A small image classifier, trained from scratch.
Training: ademamix at rate 0.00095, 27100 steps, batches of 384, held-out accuracy 99%.
Rows from block 5 of a small image classifier, named by matrix and row number. Rows with one number belong to one neuron. Each number is 128 + 32 x the weight over its row's rms, rounded and kept within 0 to 255. All counts start at 0. Numbers have three digits each.
After each neuron's rows are labels from the 100 images, of 14848, where the neuron reaches its highest value: "top examples" is what is common among them; "patch colour" is the nearest of a few named colours to the mean colour under the peak. Only what is clearly more common there than usual is listed. The data: views of escape-time and Newton fractals. In brackets: how many of the 100, against the usual share in percent.
# fc1: MLP up (model.blocks.5.mlp.fc1.weight, 768x128), inputs 0-25
# fc2: MLP down (model.blocks.5.mlp.fc2.weight, 128x768, transposed), outputs 0-25

fc1.60:150066058046158098147146151161134144103121116136149150123126135102138102146069
fc2.60:160115132138115164167156109103116147136137178101090085088115136093178201146074
top examples: pastel (53 vs 14.2)
patch colour: pink (39 vs 8.2)

fc1.331:147133118107077154057170162125099136181153145108095177097143128160070094094166
fc2.331:170110120077114141129145147093178088093110107107162135159074124121181126107172
top examples: tricorn (37 vs 11.1)
patch colour: black (59 vs 26.9)

fc1.500:104120139123095173158134179142072189093112142159150111131131111153058128103167
fc2.500:110129131116131085100134114151129063158157098103076150167157138121183128147110
top examples: cool (56 vs 14)
patch colour: blue (29 vs 5.7)

fc1.434:141050181092172121140181120097092133072153127148113145124139097054105135101140
fc2.434:161136154101105079154118143074110134125153164156121124119089140157172087159147
top examples: vivid (97 vs 14.4)
patch colour: green (55 vs 4.4)

fc1.462:128152138097081146129120114100163162112135143172116104134127087158159153068191
fc2.462:088128128128158120138091097144122201202141172069190146108134098105096139096129
top examples: cool (91 vs 14)
patch colour: blue (41 vs 5.7)

fc1.620:087042134092113134111171138129170129129140126170114136157080148120135152150096
fc2.620:095145152131192145207103154094122089079153126133155114156124115131117143111141
top examples: cubic Julia set (28 vs 11.1)
patch colour: black (75 vs 26.9)

fc1.25:130129148125095236103144135141174107110144122106117169098114129053142127128099
fc2.25:109112097115172134070169132112155103140092155102119156143158064169123152093127
top examples: earthy (60 vs 14.2); pastel (32 vs 14.2)
patch colour: pink (27 vs 8.2)

fc1.715:101095174129139139087110125101107124143147147147168161116090114172116152126164
fc2.715:176150144139124092167127152114142147081115113101138160106102139105179093081172
top examples: cubic Julia set (28 vs 11.1)
patch colour: brown (52 vs 25.4)

fc1.438:134188145177094117141156095095108172136148177132185099133101103145127126084201
fc2.438:128164112159164109121146078156136144109099105123084106049143173132087143138177
top examples: warm (91 vs 14.4)
patch colour: brown (72 vs 25.4)

fc1.465:146118149117128117139118123112090129121151136153220153050122208150123147115145
fc2.465:136093074177122092123104147150128125095154160138138101122115058082130109145098
top examples: Newton basins of five roots (81 vs 12.9)
patch colour: grey (35 vs 16)

fc1.215:100159122075063094104148112099135143199150191132132182117137126139173132131181
fc2.215:149126121120169090122135132094142146160153083187116113079162151109096097162114
top examples: warm (95 vs 14.4)
patch colour: orange (27 vs 2.6)

fc1.149:147133160131165108060110124149107122128133131152115132051086132087153122114101
fc2.149:115079076149130110142117098068158158129100163142130139088110125154134161120116
top examples: Newton basins of five roots (50 vs 12.9); pastel (37 vs 14.2)
patch colour: pink (31 vs 8.2)

fc1.83:086088120135132090096168140157080177152124144147176146149147129124141112156112
fc2.83:124143104154121122139156053132111135111077124115090118118127121058166134104148
top examples: burning ship (37 vs 9); tricorn (32 vs 11.1)
patch colour: black (72 vs 26.9)

fc1.47:122165111150028119129181087130123083141111178133136122090139121140129126154166
fc2.47:140172116139117093116110144153130137099096117141105096069121158113133149162184
top examples: warm (56 vs 14.4)
patch colour: brown (52 vs 25.4)

fc1.521:122097135108126110089098111191093094114094160146139177131148160124168094123103
fc2.521:145128115081139107142136111118113127155118141105216128154131104192050072155118
top examples: cubic Julia set (37 vs 11.1)
patch colour: black (70 vs 26.9)

fc1.44:154101119070135114094119151105107116097176136095188142152170163112051145133122
fc2.44:176123076102119092119155097125138127097092104133144143143114107131134145130152
top examples: tricorn (34 vs 11.1)
patch colour: black (94 vs 26.9)

fc1.727:108127175130121168084105099077105093163110156123138128098102069166124095095139
fc2.727:096097134159107111070098139136151121143139159193110111088176089034095107103201
top examples: sine Julia set (53 vs 10.2); warm (48 vs 14.4)
patch colour: brown (65 vs 25.4)

fc1.103:122136067128144173065165109084177106129130190124106161151178161083166128131142
fc2.103:125113160157092195050093157159154124142139143117102111081199076133103152102126
top examples: sine Julia set (46 vs 10.2)
patch colour: black (85 vs 26.9)

fc1.320:125093145124156110090171204084137085204131208154087139118114178069122080143109
fc2.320:131127110178156161136143171101192159162134179176105129112135113168108206147093
top examples: sine Julia set (57 vs 10.2)
patch colour: black (79 vs 26.9)

fc1.489:137133160129119161117109138181129070147147180158126132109140133056095107125069
fc2.489:149093028166160152096119141128156145187160155125148060110148130124125142116115
top examples: sine Julia set (45 vs 10.2); grey (34 vs 14.3)
patch colour: black (66 vs 26.9)

fc1.314:142078162105161121065162094116166110099128153155135175119119131000094127147066
fc2.314:140144137041095169149103160140137121127096167156100103174115178164151164197101
top examples: vivid (100 vs 14.4)
patch colour: green (34 vs 4.4)

fc1.507:100152182079065104132147127112123093186162138120120150099136115164172170078147
fc2.507:085152173102121159167135138171067168193128128117073061130184142057163126132154
top examples: warm (39 vs 14.4)
patch colour: brown (57 vs 25.4)

fc1.415:136130072105130145133157075180151095118185127155114138074169117143130090050149
fc2.415:153115119085134098125176170092146127153150152145135150103144077152164137151107
top examples: Julia set (49 vs 9.9)
patch colour: black (70 vs 26.9)

fc1.466:144106144115122088063095124174154093133101144128163171141099164170084127126142
fc2.466:102119138075150083162153126111165135080106146136160130137159183073092091140135
top examples: quartic Julia set (52 vs 11.2)
patch colour: black (85 vs 26.9)

fc1.565:106126098111112195087163126164127148169133159123132130150112171120107100137091
fc2.565:146120160126146122137117147113146167130150131137154159144123101085145147070082
top examples: Newton basins of five roots (46 vs 12.9); dark (38 vs 14.4)
patch colour: black (66 vs 26.9)

fc1.624:161101074127125131125170146195112155111151179153129139099146094125106118147147
fc2.624:095134198106168107130035172115191157148146136098139107157152185144158087129156
top examples: cubic Julia set (56 vs 11.1); quartic Julia set (39 vs 11.2)
patch colour: black (87 vs 26.9)

fc1.736:132124151124115117164123129113146153048130155146114133156128078157168180114131
fc2.736:114140130169136117181125162091095146148168169172157146149080114143149129124159
top examples: cool (87 vs 14)
patch colour: blue (31 vs 5.7)

fc1.332:110107182110114134141145113091150114061147125118134153109145155053145114144139
fc2.332:154055088174148158116148092093123130102089147128149130140139191167097118110105
top examples: Mandelbrot set (39 vs 12.1)
patch colour: black (78 vs 26.9)

fc1.697:109116131104126114094165121159140088122173161175157149165121146100114156143140
fc2.697:183154123165149129159135156070137146141174106134116103126130076153169165152131
top examples: cubic Julia set (32 vs 11.1); sine Julia set (30 vs 10.2)
patch colour: black (70 vs 26.9)

fc1.641:128102058022145141160147183140136162102138146082123144124158164100115118191139
fc2.641:137147131054093173116126149186154102099125124155092081081117115165147183096079
top examples: Mandelbrot set (91 vs 12.1)
patch colour: black (78 vs 26.9)

fc1.8:109135162104121114132131116132177119133148170174131120129139109145098091166125
fc2.8:128094133161168089108140100170105185201111092181147128084144173154139155119113
top examples: warm (65 vs 14.4); Julia set (28 vs 9.9)
patch colour: brown (51 vs 25.4)

fc1.659:158098113122091175161153163114101071104149174110186131085087093123111160148128
fc2.659:168080136127074099093198141174105116127112133111081125131101117103179111145138
top examples: Julia set (26 vs 9.9)
patch colour: black (58 vs 26.9)

fc1.520:124133110104060204174163127187114116123135121151157182123111120158151127162077
fc2.520:135160135128135102161149195196102136144172171085106151132119119157087196101056
top examples: Newton basins of five roots (40 vs 12.9); cool (39 vs 14)
patch colour: grey (38 vs 16)

fc1.34:115123138121126156145138095121146117140124099145114165134150090085134136125134
fc2.34:158192141060145151140144167140095119107102110167125112197148160148126136177186
top examples: earthy (100 vs 14.2)
patch colour: brown (72 vs 25.4)

fc1.50:094103087138182162114132139161104090146163143107134151116158146166138081094088
fc2.50:081133087144185166079115153145116089094125138124107123169108094086095183114135
top examples: earthy (35 vs 14.2)
patch colour: black (59 vs 26.9)

fc1.408:112163107087160150120130152140091061132132135130147127115112138115121167142120
fc2.408:121160117114112118104102115114097153128137091119120166049159110039132130100134
top examples: pastel (53 vs 14.2); sine Julia set (26 vs 10.2)
patch colour: pink (32 vs 8.2)

fc1.347:167130139042139155135141134166146121076162137137129105150145119048170122114118
fc2.347:140139098127166148093128153076162091107082079127128170150119100110127136099111
top examples: cubic Julia set (37 vs 11.1)
patch colour: black (68 vs 26.9)

fc1.570:127121063109137124193178095163179107143092174115063147127120143153074106130133
fc2.570:155163169116098127102101131206169135148109160136122109116152100092159179150144
top examples: sine Julia set (38 vs 10.2)
patch colour: black (100 vs 26.9)

fc1.29:161092135114086168154132121159090108131115158148154155059144151147093143137150
fc2.29:140126108110062075109072122107128107148127164103152138108154121155110191137183
top examples: close-up (45 vs 22.1); tricorn (36 vs 11.1); kind: burning ship (27 vs 9)
patch colour: black (78 vs 26.9)

fc1.167:094096125096147118149140111059135122120193105164133117031145129059138120131141
fc2.167:074147107089155130121113084102104150133113147100163158202160223179125095125131
top examples: earthy (57 vs 14.2); cubic Julia set (34 vs 11.1)
patch colour: brown (62 vs 25.4)

fc1.544:113085167040093127173152102085117136125187117121168115114145169146080107130095
fc2.544:164108126114109086068131145123156120169143076104166098138169097135148107120184
top examples: tricorn (70 vs 11.1); dark (33 vs 14.4)
patch colour: black (56 vs 26.9)

fc1.676:124174126000137156098094179153108106113177165116117160182134082142154144107073
fc2.676:139144098157141154126191142085138156147158106129130128083134136081120175099076
top examples: pastel (89 vs 14.2); tricorn (41 vs 11.1)
patch colour: pink (50 vs 8.2); white (29 vs 2.6)

fc1.152:122077105110106135143166122131126104139136156137118195075129156107103125120142
fc2.152:158115128102125161128139121150107127164114106167142040161134072147089156160146
top examples: Julia set (34 vs 9.9); quartic Julia set (33 vs 11.2)
patch colour: black (73 vs 26.9)

fc1.614:132135093111145166117163110090074142150132186098154139103177121045142071132129
fc2.614:114114083133121142131108081136123127110096110108190155191134146091142117094138
top examples: Mandelbrot set (30 vs 12.1); quartic Julia set (28 vs 11.2)
patch colour: black (58 vs 26.9)

fc1.76:132125104104114128071176126135138102124157184148125126179077158148075120168144
fc2.76:190162148125113110165118155139127146152167132131077128202133160138213152113125
top examples: cubic Julia set (53 vs 11.1)
patch colour: black (92 vs 26.9)

fc1.498:108131192119130208168123111128145093171140162173136130121175145079146181136112
fc2.498:113112123153151174110096144132144140122096169114107077119146102153120140110114
top examples: sine Julia set (59 vs 10.2)
patch colour: brown (51 vs 25.4)

fc1.365:170125109161083125128114180134186159120099125145177179144042095144088133190097
fc2.365:109134111127160176068102158138184123147106087173069127158145100124157190029102
top examples: Newton basins of five roots (48 vs 12.9); pastel (35 vs 14.2)
patch colour: pink (27 vs 8.2)

fc1.322:074120153085138162081151110184097202155161133130131155060152085147155053168122
fc2.322:178162185135139126156149068137093157115167139139160124095114082092157189113102
top examples: burning ship (44 vs 9); Mandelbrot set (30 vs 12.1)
patch colour: black (54 vs 26.9)

fc1.410:147083133125165121164111190077151148110153125177088136128126131093102121122125
fc2.410:117108111106144125144089078137162142125101095112139122088161112181127157131160
top examples: vivid (40 vs 14.4)
patch colour: black (78 vs 26.9)

fc1.636:118146134140142185142186142125177119096123122110108152132162193122138097151150
fc2.636:185137169172112150099128151125130117114056112166144164120147111078136046097076
top examples: exponential Julia set (28 vs 1.4); quartic Julia set (27 vs 11.2)
patch colour: black (60 vs 26.9)

fc1.238:173105097049083107110221147108108163123083129105107168148130108128123153206109
fc2.238:143089098142121166136103160167114118125182145132095097129110144114136134086102
top examples: Newton basins of three roots (55 vs 11.1)
patch colour: pink (26 vs 8.2)

fc1.140:143084146101151088116171100113152095122163164183125173093181168162157123107114
fc2.140:132134140178182105203147158068122171147165141138150122090171118103129146121147
top examples: vivid (44 vs 14.4); burning ship (35 vs 9)
patch colour: black (84 vs 26.9)

fc1.488:168162092058157153122159069056127109090172146155117113108167157082080148064108
fc2.488:141097108086189062144154136104127151179118168106169165127154112174119092133092
top examples: Julia set (43 vs 9.9)
patch colour: black (59 vs 26.9)

fc1.225:105080150118160135119159121066152122112131145168061086116094151157137183164125
fc2.225:123155149137147088190094130177177134138090212050153097144104105164108097120173
top examples: burning ship (25 vs 9)
patch colour: black (67 vs 26.9)

fc1.658:108105131111074117141109061134039198121178120198166142078100095118151092131097
fc2.658:141211168102058107120151107173154117130152119194065152129154109166135168150135
top examples: earthy (36 vs 14.2); Newton basins of five roots (33 vs 12.9)
patch colour: grey (41 vs 16)

fc1.22:135122080137139135124122134127106116137198109107145109144138120093117121088109
fc2.22:131157157138118121149095115140163120128140135089115080128122179145105149175124
top examples: dark (84 vs 14.4)
patch colour: black (84 vs 26.9)

fc1.306:198110096111140088174123140129170127154102137108121124120150160154085125152118
fc2.306:125148151090102168141121106145170085123143091086186160132051132124128094119159
top examples: dark (40 vs 14.4); Newton basins of three roots (29 vs 11.1)
patch colour: black (66 vs 26.9)

fc1.506:125066113072086139161091151103111089108094160124173138129108081111137066151129
fc2.506:180043089127132185124100206121125130117176117121104153152078164120139130036079
top examples: Newton basins of three roots (73 vs 11.1); pastel (44 vs 14.2)
patch colour: pink (35 vs 8.2)

fc1.543:054098109109102096168126143075109121112165153138105156100131131061111137107100
fc2.543:119179156093049117137133166110140119151129105117127184163150166177137124105162
top examples: tricorn (67 vs 11.1)
patch colour: black (60 vs 26.9)

fc1.534:097110151088144155111162095110107145099220145134158119124151145089098113029110
fc2.534:202155114094116172122162076121160101148105085119171152174108191108142084157099
top examples: cubic Julia set (35 vs 11.1)
patch colour: grey (36 vs 16)

fc1.242:161104106092142129155127178120088167177115120122129129060137135112119100163100
fc2.242:095140189154220139175098137081106194090101148166131113111102146129123111119128
top examples: burning ship (69 vs 9)
patch colour: black (66 vs 26.9)

fc1.294:131122151125082185120095156155102108099123154114128160089119081126140091138123
fc2.294:120137127127107131123141170097136101187131126084177120118150148149072113104101
top examples: pastel (43 vs 14.2)
patch colour: black (65 vs 26.9)

fc1.323:141114111067109124129161126152094127182134191114178206049135186113131138182125
fc2.323:144124129107158031155161097080123098113156145114101082089108109163132113151116
top examples: warm (92 vs 14.4); Newton basins of five roots (31 vs 12.9)
patch colour: orange (32 vs 2.6)

fc1.101:128104157109101158157194166116144138054132108180147122139113130125086128113163
fc2.101:140141091076161100135133137127151072144143141115095151141131092084161168122102
top examples: cool (50 vs 14); sine Julia set (27 vs 10.2)
patch colour: black (74 vs 26.9)

fc1.723:124120182105139119142135147097140182142149178147144160132141200195107083221104
fc2.723:133131151154133125143174154079153185114149167164116106150067113064114179146105
top examples: burning ship (99 vs 9)
patch colour: black (95 vs 26.9)

fc1.97:138102186085103094128130151126156179187109148123125182094185146160099071215125
fc2.97:137087135144144131170154092085094162127103113156089104173116171117114118103098
top examples: burning ship (93 vs 9)
patch colour: black (83 vs 26.9)

fc1.274:143147184124134155112156109135099138139138154125121140105136113146124108138149
fc2.274:120112138129136120158108090071149116110079116079186198148129146158125065104095
top examples: quartic Julia set (47 vs 11.2); exponential Julia set (27 vs 1.4)
patch colour: black (79 vs 26.9)

fc1.587:095088094160137126193157141148153134085154137130150140106089171131085187123153
fc2.587:115100132155097097057140048141108162121109108119114188115119083122139143115140
top examples: Julia set (70 vs 9.9)
patch colour: black (80 vs 26.9)

fc1.431:168170076128163104087115069114140121107156162130129127108116110141117135065120
fc2.431:124155132122166137140153148125196131136154171174112127128102168125200156168120
top examples: tricorn (97 vs 11.1)
patch colour: black (59 vs 26.9)

fc1.589:150134121137099213104174124083149132173150126153105147142132154075139126123127
fc2.589:182085094202169124081111115103128134170180107150154109169142114069106131140084
top examples: earthy (50 vs 14.2); Newton basins of three roots (33 vs 11.1)
patch colour: brown (55 vs 25.4)

fc1.428:190115160046144116150146158099134099081104168127183151100107098121079160158091
fc2.428:202115140083161108052032134089157137160127127127086091167170173133161110127115
top examples: Newton basins of three roots (76 vs 11.1); pastel (75 vs 14.2)
patch colour: pink (52 vs 8.2)

fc1.419:110130117112091165115159160161082107131140158120100155102123136135127168150158
fc2.419:140138064103151068106132211142139075102175156151134176139148087099091125123122
top examples: burning ship (29 vs 9)
patch colour: black (91 vs 26.9)

fc1.335:165130109116091145099154151118015141135124149159151133098144120157156119090113
fc2.335:120120090129125135095158121146037160159118145105118161111216163131132104120107
top examples: tricorn (38 vs 11.1); burning ship (30 vs 9)
patch colour: black (76 vs 26.9)

fc1.324:170097159114113189153126140153118130118097220143106200087127114104163128135071
fc2.324:113131101101123190107104132124130138132137200125192110104107103146104157114112
top examples: earthy (53 vs 14.2)
patch colour: grey (42 vs 16)

fc1.559:117074143137088191129152090135125097167152103127105173143139115090126111083143
fc2.559:122127137115118148052169166161069188150119153148128132209136128131132104192151
top examples: earthy (78 vs 14.2); tricorn (33 vs 11.1)
patch colour: brown (69 vs 25.4)

fc1.159:180156079089121103149157147155119121134120139123094123147089129080071165144098
fc2.159:129162160089133143059149120222134155122140143096109069144152127083113174154140
top examples: Julia set (30 vs 9.9)
patch colour: black (62 vs 26.9)

fc1.210:160134042081143179140134157087100152159184088121189158127140122094124144124125
fc2.210:158110081062154125142093083066121127126153151119146111180131094141131147165090
top examples: grey (100 vs 14.3)
patch colour: pink (29 vs 8.2); white (28 vs 2.6)

fc1.271:086113150166083179174157132131138109184164165177170139097139143131084103107101
fc2.271:161141123180121138084041208148195127138165073160116103111162092071192145104115
top examples: sine Julia set (79 vs 10.2)
patch colour: black (64 vs 26.9)

fc1.307:077080146106141146179160099151154118126160112113173148091126141127096077130094
fc2.307:149113151139165116155137081117171110128127144137146162128103114190110113109102
top examples: grey (55 vs 14.3); cubic Julia set (40 vs 11.1)
patch colour: grey (45 vs 16)

fc1.454:114110101131141168087141085088167165089173130117184136087155139116125097100040
fc2.454:101113109126138129042118139137124174089150095076109142150150147106103139096089
top examples: cubic Julia set (41 vs 11.1); Julia set (30 vs 9.9)
patch colour: black (66 vs 26.9)

fc1.547:102117169099160107144141103127166128166114192171088129139146180177107069154123
fc2.547:116131163176145149090110143136152178129057160128099072125158132129086112168150
top examples: burning ship (59 vs 9)
patch colour: black (87 vs 26.9)

fc1.258:113105155104083142106145133106134114098136102119103140079130140159102100093134
fc2.258:121119143117143099049116132108104131124149155119189083155114093084106162146168
top examples: cool (76 vs 14)
patch colour: cyan (32 vs 2.9); blue (26 vs 5.7)

fc1.319:167071052122150121110177174140111153163106164148075125128190123114082170102115
fc2.319:096187170104204137187123123135138159148157141183129136095120094069106187124152
top examples: burning ship (50 vs 9)
patch colour: black (93 vs 26.9)

fc1.23:071107058152083152105134107089167060120166124136207125149148099116119108136122
fc2.23:077143162141107182134144138124154122166132134145081124212074135193129114191127
top examples: earthy (36 vs 14.2)
patch colour: brown (61 vs 25.4)

fc1.711:114122059119108129126113151113082094169136175176117136113163097157166136114135
fc2.711:116142155155115121132200113179154077122137114170125112052158139167157163104111
top examples: pastel (46 vs 14.2); Newton basins of five roots (43 vs 12.9)
patch colour: pink (30 vs 8.2)